python train.py --dataset="scattered letters and digits in many colours" --train_examples=195000 --image_size=48 --crop_scale_min=1 --horizontal_flip=false --hidden_act="gelu" --bias="all" --layer_scale_init=0.1 --drop_path=0.05 --layers=12 --width=256 --beta1=0.95 --max_precond_dim=512 --one_sided=false --weight_decay=0.0
Rows from block 2, named by matrix and row number. Rows with one number belong to one neuron. Each number is 128 + 32 x the weight over its row's rms, rounded and kept within 0 to 255. All counts start at 0. After the name is the row's rms in percent of the matrix's.
# fc1: MLP up (model.blocks.2.mlp.fc1.weight, 1024x256), inputs 0-85
# fc2: MLP down (model.blocks.2.mlp.fc2.weight, 256x1024, transposed), outputs 0-85
fc1.44 104 [  0   0   3  95 122 140 137 163 155 153 166 175 113 148 148 133 143 160 131 133 149 160 147 112 123 145 145 105 150 178 117 140 136 135 121 138 170 115 146 110  99 133 151 114 100 136 113 152 143 109  88 116 141 119 156  96 123 147 139 124 138 124 126  83 248 123  74   0   0  66  76  64  99  47 123 107 149  99 120 170 115  98 155 105 175 104]
fc2.44 107 [104  32  56   0  87 133 123 149 146 182 172 120 166 216 122 182 110 155 162 193 175 113 174 162 154 171 168 127 123 129 136 147 177 131 133 143 183 144 106 140 147 136 128 120 149 110 135 144  89 164 164  83 132  54 158 126 144 145 160 156 149 117 102 117 226 140  90 111  97  62 114  39 106 131  74 118 131 116  99 106  91 175  83 101  99 143]
fc1.45 100 [154 116 100 137 200 117 156  88  89  57 158 161 101 134 137 137 141 159 135 182 206 141 144 101 160  61 128 100 150 169 131 156 128 116 105 122 140 123 160  87  79 138 121 120 124 142 155  91  97 137 147 193 126 125  81  77 149 113 128 126 152 127 121  89 146 141  68  71 192  79 163 146 125 120 143 188  98  68 159 175 148 149 128 101 132 114]
fc2.45 097 [196  85 128 122  82 156 139 139 132 207  80 113 108 137 170 146 108 120 142 150 154 169  78 163 130  87 138 204 155 182 136 121 144 152 162 157 107  87 132  99 128 118 136 156 106  63 109 130 116 125 184 190 134 143 172 116 133 137  80 118  86  52 121 137 171 160  85 148 155 135 123 145  77 130 131 126 102 144 125 122 208 151 170 139 134 162]
fc1.46 115 [111  41 159 135 143 130 141 162  96 118  94  37 119 130 179 129 147 129  85 141 142 114 128  69 122  85  63 119 179 189  77 100 114 160  59 191 131 166 100 154 132 199 141  85 175 139  40 129 112 138  75 201 160 158 128 156 135  94  86 139 173 124 127  87  85  97 116 118 138 157 112 161 158 185 127 146  98 142 199 126 141 143 153 122 132 121]
fc2.46 098 [ 56 125 115 132 179  84 134 108 119 159 120 169 135 129 131 160 102 110  95 146 148 116  88  78  88 158 149  96 157 117 121 162 129 162 151 116 120 108 107 139  90  99  20 106 121  93 122 174 151 121  91  67 157  87  55 137 138 168 129 116 115 169 148 138 108  90 145 127 165 158 125 163 153 151  52 137 163  55 162  99 147  87 159 134 111  84]
fc1.47 118 [160  90  51 105  92  96 132 149 104  58 124  47 127 134 109 173 103 136 132  89 204 117  80 119 134  64 127 148 150 178  61  98 112 102 215 168 139 185 159 168 171 180 182  93 143  83 126 143 107  91 167 101 129  86 165 188 106 102 146 143  85 192  84 176 118  96  63 170 126 187  99 150 143 117 119 110 155 123 111 132 131 199 116 122  91 151]
fc2.47 111 [118 168 169 134 103 150 117  88 104  44 127 104 109  82 127 150  53 172 141  86 173 163 132 136 129 194 119 128 121 146 146 105 168 157 137 109 186 127 116 162 167 129 123 116 107 116 165 112 144 167 158 152 104  68 128 129 158 172 139 135 122 181 106 100  93  90 170  86 144 126 137 190 130 106 132 181 188 126 163 114 196 158 159 137 156 133]
fc1.48 105 [135 161 163 161 110 122 100 155 128 136 169 136 123 146 157 190  98 196 172 139 169 128 109  69 123  67  90 116 106 135 138 123 140  93  66 112 123 147 119 121 148 119 116 185 135 156 120  82 169 139 187 117  85 147 102  96 116 131 112 144 102 162  76 125  99  61 105 106 129 160 122 139  88 126 124  99  76 109 178 135 131  71 183 131 156 122]
fc2.48 101 [148 163  97  87 116 102 136 108  93  54 128  36 143 137  99 153 184 109 130 148 120 122 105 104 158 128 145 138 131 122 115 179 149 146 151  88 135 194 152 108  90 132 112 136  90 120 140  75 136 108 100 116 168 137 112 119 137 165  41 113 162  58  91 135  81 118 141 136 115 165 124 103 125 193 131 120  81 143 124  84 179 140  72 107 172 183]
fc1.49 104 [197  58 172 100 100 150 111 152 161  90 168 120 158  95  83  88 136 128 139 179 133 176 147 148 136 106 189 193 101 135 167 189 124 160  74 135  47 151 140 155 195 126 190 126 121 167 142 138 136 114 105 106 147 175 113 114 133 131 134 117 101 172 122  73 145 158 165 127 127  14 131 101 164 150 139 163  79 137 131 117  56 110 108 125  84 100]
fc2.49 104 [ 92 169 105 111 119 132 129 122  94  98 104 214 127  93 144 186 154 102 152 108 162 189 165  58 135 160 134 162 131 126 147  60 138 122 146 138 165 115 130  84 128 174  55  98  74 126 112  67 125 160 130 172  97 139 143  71 135  59 122  72 162 166 117 120 115  72 143 142 150 136 126 179 118 115  96 113 170 104 171 123 122 176 132 133 136 147]
fc1.50 102 [142 151  71 146 129 116 153 162  92 112 107  98  84 149 132 152  95 113  60 115 166 115  64 101 102 135 122 124 149 216 115 103 159  94 121 107 134 104  85 214  72 108 180 117 121  95 112 137 139 146 193 127 113  92 165 144 145 166 178 164 132 138 129 111 144 125  77 219 115 166 117 119 171 124 114 133 134 102  76 109 101 189 133 102 121 160]
fc2.50 092 [ 81 179 157 136 144 159 119 129  95 151 103 179 124 127 119 106 121 163 122 160 116 125 105 120 106 147  90 117  97 155 206  65 111 139  26 115 152 118 124 182 150  91  51 124 107 122 154  64 153 170 122 130 150  25 158 159  97 152  96 124 144 101 116 146  78 103 118 128 150 127 121 231  58 191  84 155 161  72 150 113 151 126  86  93 132 130]
fc1.51 110 [140 133  96  93 168 147 143 161 153  65 148 140 108 132 172 132 140 189 111 110 219 143 149 118  74 150 178 190 145 101 110 135 120 195  94 143 163 132  90  88 135 124 122 115 122 133 161 163 118  68 151 178  88 141  84  85 168 178 145 159  93 116 113 135 129 132 124 164 132 134 169 152 161 110  97 128 159 100  87 132 164 150 157  45 145 127]
fc2.51 100 [136 118 110 129 170 115  99 139 170 133 128 124  92 168 104 191 158 140 177 124  67 153 100  54  85 143 123 162 146 187 217 169 196 135 145 134 114 136 151  84 114  80  85 164 144 118 127 110 153 140 150 124 147 114 183 148 125 142  83  67 156  80 132 137 135  82 162 133 134 136 107 105 110 152 131 107 158 141 114 126 144 153 129  59 195 132]
fc1.52 104 [125 138 137 111 120 121  95  76  64 112 114  67 128 114 183 125 165  83 166 159 142 120 204 148 128 171  92 107 160 164 175 162 125 115  74 166 116 170 103 155 126 119 128  78 146 142 104 138 155 111 137 162 160  88  89 157 131 105 181 132 121 126  82  90 129 153  87  87 135  84 114 176 110 129 107 137 141 127 122 139  74 181  31  89 132 179]
fc2.52 104 [129 111 152 156 133 131 165 122  88 178 123 181 162 155 182 135 132 141 109 106 104 143 137 109 150 157  80 131 122 112 138  76 110 126 117 138 161 116 175 115 146 112 181 103  83  74 168 154 110  82 126  67 116 132 161 116 133  53 128 114 106  70 123 136 141 131  93 102 137 144 127 198 109 168 118 149  58 160 118 102 198 147 177 140 151 180]
fc1.53 080 [114 134 124  86 153 114  56 169 130 106 127  94 141  91 149 105 160 103  81 161 128 109 161 119  96 150  86 161  88 102  86 104  55 118 143 132 129 150 175 128 101 106 126 106 135  88 128 138 145 131 136 167 114 193 127 146 142 148 131 103  93 112 187 131 138 116 151  91 143 106 142  95 171  87  58 126  90 105 135 128 111 146 108 136  71  93]
fc2.53 085 [153  58 136  95 119 201 163  47 118 177 127 147 160 133 107 151 131 173 141 110  96 162 149 136 161 106 147 180 119 130 191  71 146 131 158  97  79 155 182 157 134 121 108 110 130 124 137  90 183  78 169 153  97 113 120 143 131 160 114 137  78 100 111 177  85 126 110 199 130 122 117 159 127 158  92 139  46  94  98 132 145  91 150 182 138 165]
fc1.54 112 [158 134 139 139 174 119 122 110  90 151 129 106 111  92 138 142 123  81 112 181 100 165 165 158  99 153 202 143 124 133 114 117 187 144 130 132 145  55 110 140 189 176 132 137 106 150 113 180 112 124 115 156 130 103 105 220  80 124 144 142 100 106 132 101  91 155 104 129 140 133 142 176  92  98 145 161  80 108 124 131 154 104 143 173 130 159]
fc2.54 122 [166 150 165 162 114 127 145  73  99  77 176 123 129 141 171  50  88 171 160 136 113 157 168 164 111 151 113 147 128 111 119 105 131 132 120 108 183  83 159 154  69 130 150 135 171 103 162 137  98  78 160 143 147 222  94 123  95  75 165 121 148  75 123 108 122 126 111 136 106 142  73  71 135 103 176 106 104 121  94 135 122 169 109 206 141 122]
fc1.55 086 [171 127 169  82 124 128 166 123 155 127 102  91 148 184 152 101 156 151  73  81 189  64 142  93 161 135 139 122 131 114 155 132 147 117 122  80 117 177  63 129  95 103 165 135 115 119 139 155  97 118 163 178 128 153 140  73 179 167 144 145 142 134  89 110 109  80 106 129 183  57 123 113 159  87  72 103  77 124 151 183 130 166 117 118 172 131]
fc2.55 099 [121  84 133  84 188 159 136 165 115 119 168 137  93 134 150  98 134 159 143 187  88 147 189 163 110  65 142 122 125 115 155 143 122 126 156 134 115 142 177  95 123 164  97  99 129 133 126  64 140 123 111 125 146  93  98 175 116  52 128 128 149 149 137 117 125 141 119 112  76 167 127 136 137 134 166 163 129 168 122  64 166 102  76 156  90  49]
fc1.56 103 [170 111  79 139 114  95 103 141 100 119 207 177  91 154 175 143 148 131 219 117 173  95  93 145 123 137 153 116 111  86 174 137 124 104 164 115  40  65 142  42 108 140  95 170  84 157 201  44 141 106 148 152  90 166  78  55  66  94 137 123 169 100  72 128 153 106 132  70 122 146 130  79  83 171  98 112  67  91 169 143  82 116 145 127  72 120]
fc2.56 101 [191 154 150 118 144 105 132 118 120 142 113 135 141 198 197  68 127 128 101 120 146 131 119 115 120  93 123  77 143 116 109 136 132 132 121 111 125 185  63  57 115 108 105 133 132 109 150 158 120 156 109 121 129  86  88 146 166 144 177  66 134 145  86 148 134 149  79 145 161 108 108 118  84 181 103 158  48 158 125 158 205 106 129 154 208 128]
fc1.57 125 [126 124 129 124  64 131 113 101 182 177 143  78 102 152 108 143  72  90 127 131  66 164 170 123 145  97 106 111 144 145 152 142 161 124 140 124 123 114 110 151 235 136 101  73 107 144 139 142 166  97 103 112 112  28 143 149 151 105 196 140 105 115 141 113 111 101 151 179 153 155 101 143 140  68 173 155 172 150  90  65  45  73 133 144 105 102]
fc2.57 107 [218 139  85 124 149 143 115  85 125 203 144 169 142 206  85  95 149 125  96  84 124 143 142  94 187  90  79 177 146 160 138  93 124 112 164 194 118  79  59 153 157 129 116 109  97 175 108 164 135 166 117 130 141 154 141 203 116 159  93 169 110  79  94 137 150 173  88 104 108 162 141 150 122 171 104  78 106 140  83 228  95  94 148 135 149 171]
fc1.58 063 [138 154 175 124 132  86 154 118 162 144 150 132  79 134 118  97 116 129 175 114 132 121 163  66 117 142 126  92 133 130 144 170 126 104 138 172 126 142 121 134  93 141 149 171 151 108 148 157 106  91 148 106 124 127 182  96 117 168  64 147 139 162 169 113 176  93 127 109 100 101 124  58 163 148 148 102 116 153 134 189 124 141 150 100 100 116]
fc2.58 063 [100 217 104 144 139 130 135 128  56 137 113 152 144 122  75 167 149  72 117 149  85 175 135 117  96 119 117 143 119 149 141 138 172 103 167 143 152 120 101 139 187  56  61  80 130 159 157  67 204 101 129 135 137 122 150 103  93 123 107 126 125 120  92 156 183 160 130 104 150 111 138 136 157 136 114 123 159 100 188 125 123  83 147  81 107 184]
fc1.59 112 [153 195 154 134 179 108 183  64 138 129 135  89 134 150 132 153 162 174 136  72 152  56 136 134 114 119 118 127 200 119 117 167 161 131 111 173 172 112 121 121 166  99 185 107 127 126 142 179 128  91  80 123 158 105 105 111  99 121  96 125 101 120 135 150 128  52 138 149 159  97 202 131  92 107 109 131 111 155  97 125 119 125 149  80 133  81]
fc2.59 115 [160 150  94 150 145  82 132 111  77 178 143 130 126 161 105  97 121 108 133 176 135 136 114 200 145  98 133 143 134 179  99 176  90  88  55  80  92 120 112  86 155 122  67 120 137 105 145 137 163 165 109 172 136  73 118  96 139 115 123  90 129 146 124 116 125 147 153 115 104 122 123 199 167 147 129 106  89 101 147 136 151 205 126  58 121 132]
fc1.60 101 [130  64  49 112  59  87 160 177 109 196 129 108 132 111 189  95 178  90 144  75  88 152 170 113  80 115 184 141  85 124 104 122 146 123 128 114  82 122 154 113 123 179 120  86 144 129 133 126 171 130  82 147 168 192  88 155 162 173 156 140 132 109 160 111 173 176 103  83  20 111 144 102 149 120 152 134 148 120 152 187  80 155 118 206 189 141]
fc2.60 108 [102 137 175  38 171 100 145 149 148 120 110 165 174 121 171 109 179 135 169  85 162 128 123 119 141 112 109 139 133 134 193 162 109 140 167  82  93 110 134 166 117 109  83 129 135 142 133  88 122 152 174 116 108 125 179  67 130 114 157 174 110 135 103 120 173 113 121  73 125 127  74  75  77 122  91 112  69 129 118 145 116 112  66  97  76 122]
fc1.61 108 [120 135 116 122  96  82 107 151 173 111  92 117 169 167 110 172 163 117 128 145 118  80 165 151  95 136 163  94  98  99 159 169  43 183 159 110 104 167 105 117  80 116 116 167 118 101 149 103  74 142 117  84 184 162 113 152 152 156  60 124 152 172 148 100 135 130 136 112 141 120 148  54 128 113  80 112 178  94 158 116  85 116  79  45 107  71]
fc2.61 105 [202 123 118  84 134 121 101 124 126 143  89 131 117 100 111  95 187 124 116  76  81 186 176 143 169 100 114  93 170  82 140 133 158 146 155 170  88 148 137  41  75  98 128 127  50 141  97 111 108 141 138 156 137  96 106 169 102 113 113 100 146 133 191 132 159  97 118 109 117 107 127 123 104 151 156 116  96 186 104 182  93 140  96 116  88 131]
fc1.62 113 [169  88  69  86 160 116  75 107  96 138 195 150  78  89 152 147 138 171 142 148 141 142 121 171 127 124 145  85 121  79 134 155  98  23 118  78 145  58 159 178 151  98 193  94 123 142 154  90  66  84  98 108  94 127 148 132  75 155 125 135  94 106 133 129  93 131 115 180 129 129 153 118  95 142 123  92 153 115 163 136 106 159 111  78 132 176]
fc2.62 102 [111 183 187 114 116 133 133 122 100 126 104 100 171  99 114 121  72 111  86 134 140 153  90 101 217 158 111 198 111 160 150 124 124 130 113 129 123 164 145 153 132  95  41 103 119 171 183 196 180 130 118 137 142 118 126 102 135 136 172 116 162  85 150 174 152  61 121 178 119 109 127 105  83 176  89 113 156  26 103  98 170 142 106 106 139 172]
fc1.63 087 [ 89 138 130 111 141 172 137 156 189 191 122 155 138 122 169 149 148  85 127  84 130 164 150 111 125 135 138 150 204  71 109 137  96 134 152 121 111 101  93 112 153 129 125 155 109 126 194 163 157 174 164  93 150 152 136  75 152 146 105  85 127 132 149 144  45  66  88  33  71 114 150  38 115 135 146 136 134  71  78 147 159 146 153 189 182 145]
fc2.63 093 [ 74  93  73 151 138 152  93 161 143 125 163  91 150 172 130 138 113 181 142 105 109  93 117 168 174 187 134  96 114 120  95 147 140  93 118 116 126 164 127 127 153  60 131 102 141 144  65 169 150 142 161  90 164 124 118 161  75 123  89 110 156 128 109 133  64  10  74  79 109 168 121 102 151  50  90  88 161 122 147  74 156 156 114 152  99  51]
fc1.64 073 [137 126 108 143 123 161 105 117 113 167 109  88 108 114 105 124 142  82  66 131 163  70 133 155  75 183 161 101  74 145 198 101 109 162 124 170 118 182 157  86 151 112 165  82  45 185 142  86 104 168 124 132 112 134 114 121 145 137 116 135 137 142 171 161  87 104 109 141 155 169  76 149  75 124 129 103 146  53 115 122  95 117 103 125 161  79]
fc2.64 074 [124 135 120 131 133 109 179 101 139 135 113 132 118 157  80  87 138 214 177 134 103 160 114  74 147 127 135 118 143 115 176 158 158  87 139 105 136 153  64 206 105 113 109 109 170 105 106 145  94 162 126  97 133 150 163 152 110 145 135 142 112 195 115 105 156 102 157 148  82  32 166 161 102 132 144 160 130 195  95 108 199  97 181  74 123 162]
fc1.65 083 [115 104 126 114  85 168  76  79 170  73 119 180 148  95 147 127 148 134 149 135 153 105 129 133 110 166 125 100 130 125 157 105  34 114 145 160 118 118 128 120 162 108 109 128 144 136 126 179  85  97 115 154 131 154 142  77  90 131 204 177 154 156 142 126 101 124 134 164 140 110 187 159 184 102 166 165 149 100 122 144  85  84 131 114  99 172]
fc2.65 092 [ 97 108 198 127 149  84 163 194 122 150 165  48 114 143  34 123 151  86 157  73 125 131 146 116 114 102 141 111 141 128 170 105  77 149 109 198 110 114 142 115 112 161 141 100 115 130 144 116 112 140 110  36 124 145 111 211 108  65 125 172 103 153 121 181 115  98 100 125  67 140 135 154 126 166 148 137 118 180 164 201 128 124 143 104 101 155]
fc1.66 097 [149 126 112 142 151 132 146 118  97 112  72 115 118 122  89  72 121  95 123  92  79 141 139 154 136 171  92 119 138 176 147 148 115 112 178 119 150 179 158 121 128 112 130 144 114 148 139 121 146 153  80  69 125  95 133 100 155 197 109 158 146 165 135 161 175 223 171 169 154 160 201 182 148 110 122 100 178 113 138 176 147  80  52 137  96 156]
fc2.66 099 [207 131 107 124  83 130 150 136 102 103 139  78 147 133 142 144  63 140 157 105  98  84 130 154 131 154  80 150 128 116 117 126 133 141 135 144 187 127 104 146 116 106 151 174 138  68 154 152  60  91 105 150 116 168  46 163 138  72 113 143 130 142 126 113 191 176  99 167 122 127 176  46 109 104  71 120 142 169 109 104 156 134 140 146 151  75]
fc1.67 089 [114 113 132 137  65 142 108 161  93 103 132  95  86 187 125 140 106  81 134  98 158  61 149 112  95 100 133  68 137 100 134 107 117 188 142 117  97 198  77  83  59 134 155 145 122 143 156 139 112 134 149 103 178 103 130 122 161 139 111  98 131  72 171 117 128  84 153 132 182 119 114 102 160  76 123  92 140  97 173  65 127 109 192 149  89 160]
fc2.67 101 [128 129 131 149 197  90 124  99 160 100 133 166 126  68 134 150 120 135 175 102  92 153 176 120 156 132 119 131 107 140  75 186 206 132  72 158  85  61 141  78 105 155 132 114 120 144  88 125 164  95 147 170 102 111 165 122 116 127 141 186  87 160  98 133 138 143 143  64 103 156 139 122 148 195 147 146 130 111 170  96 163 148 114 110 113  75]
fc1.68 111 [109 124 135  85 112 122 136 174 195 108  59 145 109 140  87 112 125 141 155  62 172 115 100 129 138 101 136 166 133  73 188 165 134 166 139  92 139 109  80  73 181  86  95 161 118 143 169 147 119 120 176  38 122 147 153 115 130 124 174 136  60 163 124  75 124 100 124 170 112 168 126 100 162 120 140  89 117 135  80 124  63 128 124  89 133 118]
fc2.68 104 [179 183  50 120 115 138 110  90 147 170  81 141 115 139 142 149 153 134 114 104 111 157 139  94 144 183 170 125 128 129 171 132 175 148 195 147 107 132 139 139 123 119  52 140  76 131 156 144 149  98 144 185 109  88  85 125 144 111 208  58 128 172 130 103 133  96 140 200 118  99 125 171 142 127 114 122 127 113  81 172 170 138 160  90 203 141]
fc1.69 088 [142 160 123 106 148 104  97 174 152 128  99  97 111 128 129 142 117 144 103 142 178  97 101  74 143 180 112 152 141 117 146 137  63 113 114 105 174 153 194 116 150 142 146  86 152  95 123 125 107 189 111  85 130 117 113  84 132 154 115 112  92 158 133 114 181 183 156 119 153 104 161 100 127  96  89 164 185 122 128 102 129 154 154 123  91 107]
fc2.69 083 [172  97  72 149 103 167 123 108  98 106 129 125 142 105 182  66 135  78 137 159  70 128 153 157 125 116 115 142 201 156 132 114 135 103  81 140 164 129 154 124  69 156 126  85 166 150  81  60 118  93  87 179  97 129 101 105  50 112 175 136 106 114 122  88 176 160  87 206 155  96  94 145 172 126 202 147 137 118 114  77  97 161 106  93 136 113]
fc1.70 097 [103 105 118 136 173 115 124 141 110  56 130  79 123  76 132  96 119 115 141 136  96 122 109 103 122 135 193 220  57 138 121 180 132 141 123 118  86  79 120 116 132 113  90  67 152 149 100 180 110 113 180 115 145 146 111 125 116 132 195  89 124 173  98 127 142  92 181 126 107  48 119 156 113 110 137  72 114 133 104 164  32 149 130  98 161  48]
fc2.70 093 [ 90 115 114 125 102 159  93 121 191 125  84 191 150 128 177 127 103 125 116  91  99 149 162  90  88 145 147 118 137 149 156 160 117 158  74 108 171 121 156 194  84 119 184 109  87 125 112 120 102 145 117 111 123 121 100  87  86 106 141 123 167  93 146 107 143 148 152 115 123 105 137 147 160 177 104  71  78 175 114 112 113  42 112 121  83 148]
fc1.71 103 [138 160 161 130 142  75  87 101  96 116 176 150 162 126 109  91 114 187  85 140  97 183 115 208 116 128 148 141 104 166 148 166 109  99 107 112 108  95 144 166 133  80 227 139 163 102  95 154 128 137 133 140 163  65  97  91 145 157 126 140 146 138  90 128 152 134 120 143 176  90 125  88 101 112 130 158  77 143 155 131  89 101 131 168  96 128]
fc2.71 094 [123 185 139 134 152 161 131 115 198 182  83 189 123 156 136 158 117  92 108 146 111 190 122 144 127 127 117 144  97 202 156  94  96 125  88 177 115 159 165  92 132 123  77 148  81 151 113 101 174 187 137  97 101 113 181 160 102 108  94  97 146  86 119 133  90 111 185  94 177 166 129 158 160 193 177 118 127 143 151 100 174 153 120 151  77 143]
fc1.72 097 [124  51 168 156 132 159  98 180 139  99 136 149 101 180 124 204 153 106 118 154 161 159 138 136 208  41 149 149  65 189 147 100 147 110 151  77 159 179 100 150 190 115 108  80  93 149 133 122 114 115 118 145 148 160 166 176  93 138 129 120 122 152 163 140 129 173 154 147 104  73 121 192 130  90 182 139 184 119 191 118 160 143 107 161 187 118]
fc2.72 092 [133 158 118 168 138  64 143 129 137 107 158 160 133  83 112 142  86 134 176 198 154 130 128 140 122 174 142 125 121 120 138 127 152 156  90 138 111 105 105 157  73 145 117 154 152 108 127 157  57 118 217 152 166 131 134 104  97  81  93 132  48  55 123 137 116  86  93 110 199 184 133  69 169 176 236 150 142 115  74 222  94 165 146 162  81 149]
fc1.73 084 [140  77 176 142 119 103 130 137 102 163 120 144 108 120 159 115 140 100 193 179 127 107  89 125  85 122 116 157 132 137 129 100  97 112 111 128 128 149 161 119 139 167 131 151  98 185  95 144 101  81  88 148 125 130 129 103  99 171 156 136 109 137 127 121 182  96 180 117  59  93 121  79 162 121 115 201 142  83 181 196  65 112 117 122 101 130]
fc2.73 089 [ 94 131 112 118 107 135 147 113 135  98 175  98 158 132 138 167 100 160  99 107 111 150 138  72 119  79 137  84 120 118  54 156 131 127 127 129 141 198 148 149 112 131 116 128 113 196 144 215 106  88 154 125 141 131  94 108 139 123 105 103 126 140 115 133 116 133 156 109  84 113 107 114  79 179 144 112  76 158 124  52 157 132 150 176  87  98]
fc1.74 103 [149 111 170 154 119 183  89 133 105 148 131 109 114 148 102 130  74  99 142 137  78 107 171 131 113 145  84 106 146 151  77 115 133  71 129 180 106 131 102 131 130 177 164 119  99 136 152 134 165 149 142 118 149 112 131 109 134 125 100 112  68 133 161 129 170  50 152 137  67 113 105 183 102  67 145 160  71 121  57 144 130 125 120 217 143 141]
fc2.74 095 [140 100 140 140 156 166 105 163 115  86 108  84 189  99 118 119 127 140 138 100 158 173  87 106 114 123 142 147 131 157 124 168 145  91 137 111 138  62 200 108 156 138 104 131 167 108 164 120  88 109 155 123 182 226  89 114 129 125 133 105  77 198 104 128 141  69  57 157 131  67 127 190 148  61 109 143  87 137 151 116 146 113 134  47 119 109]
fc1.75 108 [ 81 151 123 138 110 155 106  89 171 134 202 137  93 117 133 155 144 114 180 147 151 120 209 141 112 128 140 160 117 148 108 137 170 104 146  39  90  92 154 138 128 127 133  97 119 144 137 139 151 155 122 131 157 132  83 143 136 113 170 103  97  98 113 107  79 119 120 141 161  63  61 170 104 130 142 141 150 165 179 116  77 137 112 136 130 143]
fc2.75 109 [153 149 168 101 147 189 118 151 150 116 133 143 137 146 143 131 171 150 143 113 118  97  87 114  98 152 142  99 108 122 141 126  91 122 171  64 166 135 112 150 145 102 123 159  66  42 136 151 147 139 164  86 161 248 105 141 103 129 115 107  97 100 208 134 122 162 182 108 132  95 118 105  72 123 114 168 116 184 109 106 159 115  95 177  96 162]
fc1.76 097 [255 255 215 199 127 155 146 144 124  78 115 126 131 113  71 172  66 131  64 105 115 121 143 129  92 113 137 106 123 123 147 159 137 151 113 114 127  96 122 138  97 158 123 159 112 142 142  98 127 143  99 127 124 153 110 184 126 141 159  77 128 159 125  88  67  82 156 113 135 192  81 133  77 110 116 149 139 100 122 146 109 107 116  88 127 129]
fc2.76 103 [201  91 159  60 151 139 122 146 126 145 184 140 127 152 103 106 176 113 176 164 145 104 114 102 112 129 153  78 142 116 135 148  74  92 138  77 127 139 137  92 118 135  54 148 142 116 133 151  81 119 202 130  83 118 149 138 146 121  85 194 156 101 147 149  82  98 118 200 106 134 117 149 164 185 132 142 123 145 162  88  95 177 125 157 121 123]
fc1.77 111 [129 165  54 154 191 157 125 156 121 159 146  82 105 132 194 129 113  90 156 135 158 112 158 110 138 123 129 147 127 136 153 123 139 143 138 151 108 193  86 187  97 118 123 111  94  84 139 117 141 165 199 159 112 158  80 156 146 142 155 159 105 109 139 127 153 153  49 111 135 105 117 159 130 186 128 118 130  93  59 127 105 148 150  63 163  95]
fc2.77 104 [135 156 194 118 141 127 167  88 124 160 124  78 164 134 147  98  95 156 117 168 115 179  88 118 116 160  88  59 104 100 141  83 186 109  64 115 136  62 166 123  92  92 143 124 132 115 137 126 150 142  79 108 125 157 169  96 130 161 120 177 128  62 106 131 146 119 110  87 180 152 127 122 112 161 207 134  98 121  60 100 177 141 134  99 183 132]
fc1.78 111 [139 125 118 179 150  92 153 139 208 139  95  83  97  95 128  73 177 144 125 178 188 213  45 111 147 112 159 152  77 133 189 165 166 152 178 111 125 142 186  78 139 153  89 111  65  95 156 117  68 165  85 105 153 141 148 124 170 151 162 131 144 155 127 126 167 120 140  82 130 165 120 118 141 121 161 188 112 134 172 107 142  91 143 121 176  58]
fc2.78 099 [103 120 155 126  98  82  88 136 140 119 144 156 169  89 115  93  97 130 110 160 132 135 191 134 175 223 109 115 156 168 100 187 143 119  97 112 115 106 156 139  99 188 167 121 121 171 158 120 171 121 150 149 109 156 134 157 123 101 148 114 154 124 114 123 103  70 104  70 114 134 128 126 139 148 178 122 163 130 121 178 153 136  75 123 118  87]
fc1.79 095 [179 114  95 141 125 154 134 129 147 109 124 136 136  96 149 159 157 180 119 167 126  92 109 166 150 165 148 103 150  90 157 130 132 191 170 104 123 108 116 155 147 170 139 162 150 118 129 161 127 100 113 120 116 112  67 205 124 100 180 108 130  98 100  87 116 125 157 122  86 147 147  79 141 156 108 146 159 121 113 132 142 123 103 135  93 163]
fc2.79 097 [122 146 122 112 121 106 120 111 115 140 130  63 145 129 120 110 131 137 140  96 153 152 100 155 113  90 116 113 107 117 111 117 104  92 112 114 161 162 137  89 102 130 118  60 150 108 133  83 102 114 207 225 160 170 182  13 118 122 117 188 164 146 149 161 158 138  49 132 159 160 103 115 102  52 173 120 109 112  98 143 168 146 174 187 173 135]
fc1.80 099 [103 153 123 118 140 168 123 149 138 157 121 141  75 113 134 151 149  93 131 149  81 124 151 102 156 111 122 146 138  87 109 151  90 157 145 167 130 122 114 114 128 126 127 157 144 102  78 156 155 188 115 112 122 156 188 190  68 148 100 113 140 124 186 155 173 103 117 128 145 119 104 102 117 131 162 125 165 151  60 100 145 142 179 139 127 130]
fc2.80 102 [141 138 109  90  88 138  85 115  74 135 156 109 171 117 118 106 204 120 157  85 127 166 160 110 145 138 142  98 110 173 123 182 114 129  78 111 116 130 126 152 127 143 120 142 109 123  88 114  55 132 100 117 176 172 118 160  83 121  44 126 149 105 154 138  93 115 126 125 160 145 129 150 125 136 190 114 162 113 147 181 152 124 146 197  66 114]
fc1.81 093 [120  81 150 111 133 119  90 178 159  92 135 175  87 169  90 207 153 126 108 178 156 167 158 105 174 101 133 167  61 154 134 144 128 125 153  97 116 191 109  73 121 133 136 124 116 129 130  98 134 142 172 132 132 169 118 155 105 114  88  82  75 175 160 162 121 109 133 149 124  79 102 119 122 119 152 183 130 121 155  65 137 104 141 120 130 105]
fc2.81 092 [105 163 139 172 138  88 126 116 117  99 124 149 128  94  98 133  51 138 168 118 170 146 177 105 135 133 135 112  98 170 134  79 189 161  78 144 123  81 121 157 102 108  75 141 129 167 106 107  92 126 146 165 155  97 194  92 103 114 123 139  98  65  81 139 136  68 140  92 168 137 105 114 134 168 209 156 122  37  76 189 142 134 156 128  87 140]
fc1.82 108 [135 165  87 184 138 117 103 104  62  85 163 158 114 108 146  80 144 118 168 106 136 118 138 207  77 146 161 129 173 146  66 113 131 127 127 113 159 136 145 162 141 153 128 140 137 135 121 164  94 189  87 100  83 171 123 160  46 105 134  86  85 150 118 127 129 106 129 193 123 153 103 128  91 120 123 103 158  68 129 145 156  65  87 146  61 161]
fc2.82 113 [ 97 186 165 134 116 127 115 143 145 132 123 109 123 132 132 152 115 102 166 175  62 129 160  92 100 173 147 120 150  63  89  46 155  85 133 166 153 155 100 232 144  96 123 126 180 143 131 137  91 144 142 157 118 147 140 114 116 109 103 159 148 200 154 113  96 131 122 178  97 146 116  77 118 160 175  56 161 112  92 126 124 107 139 157 181 135]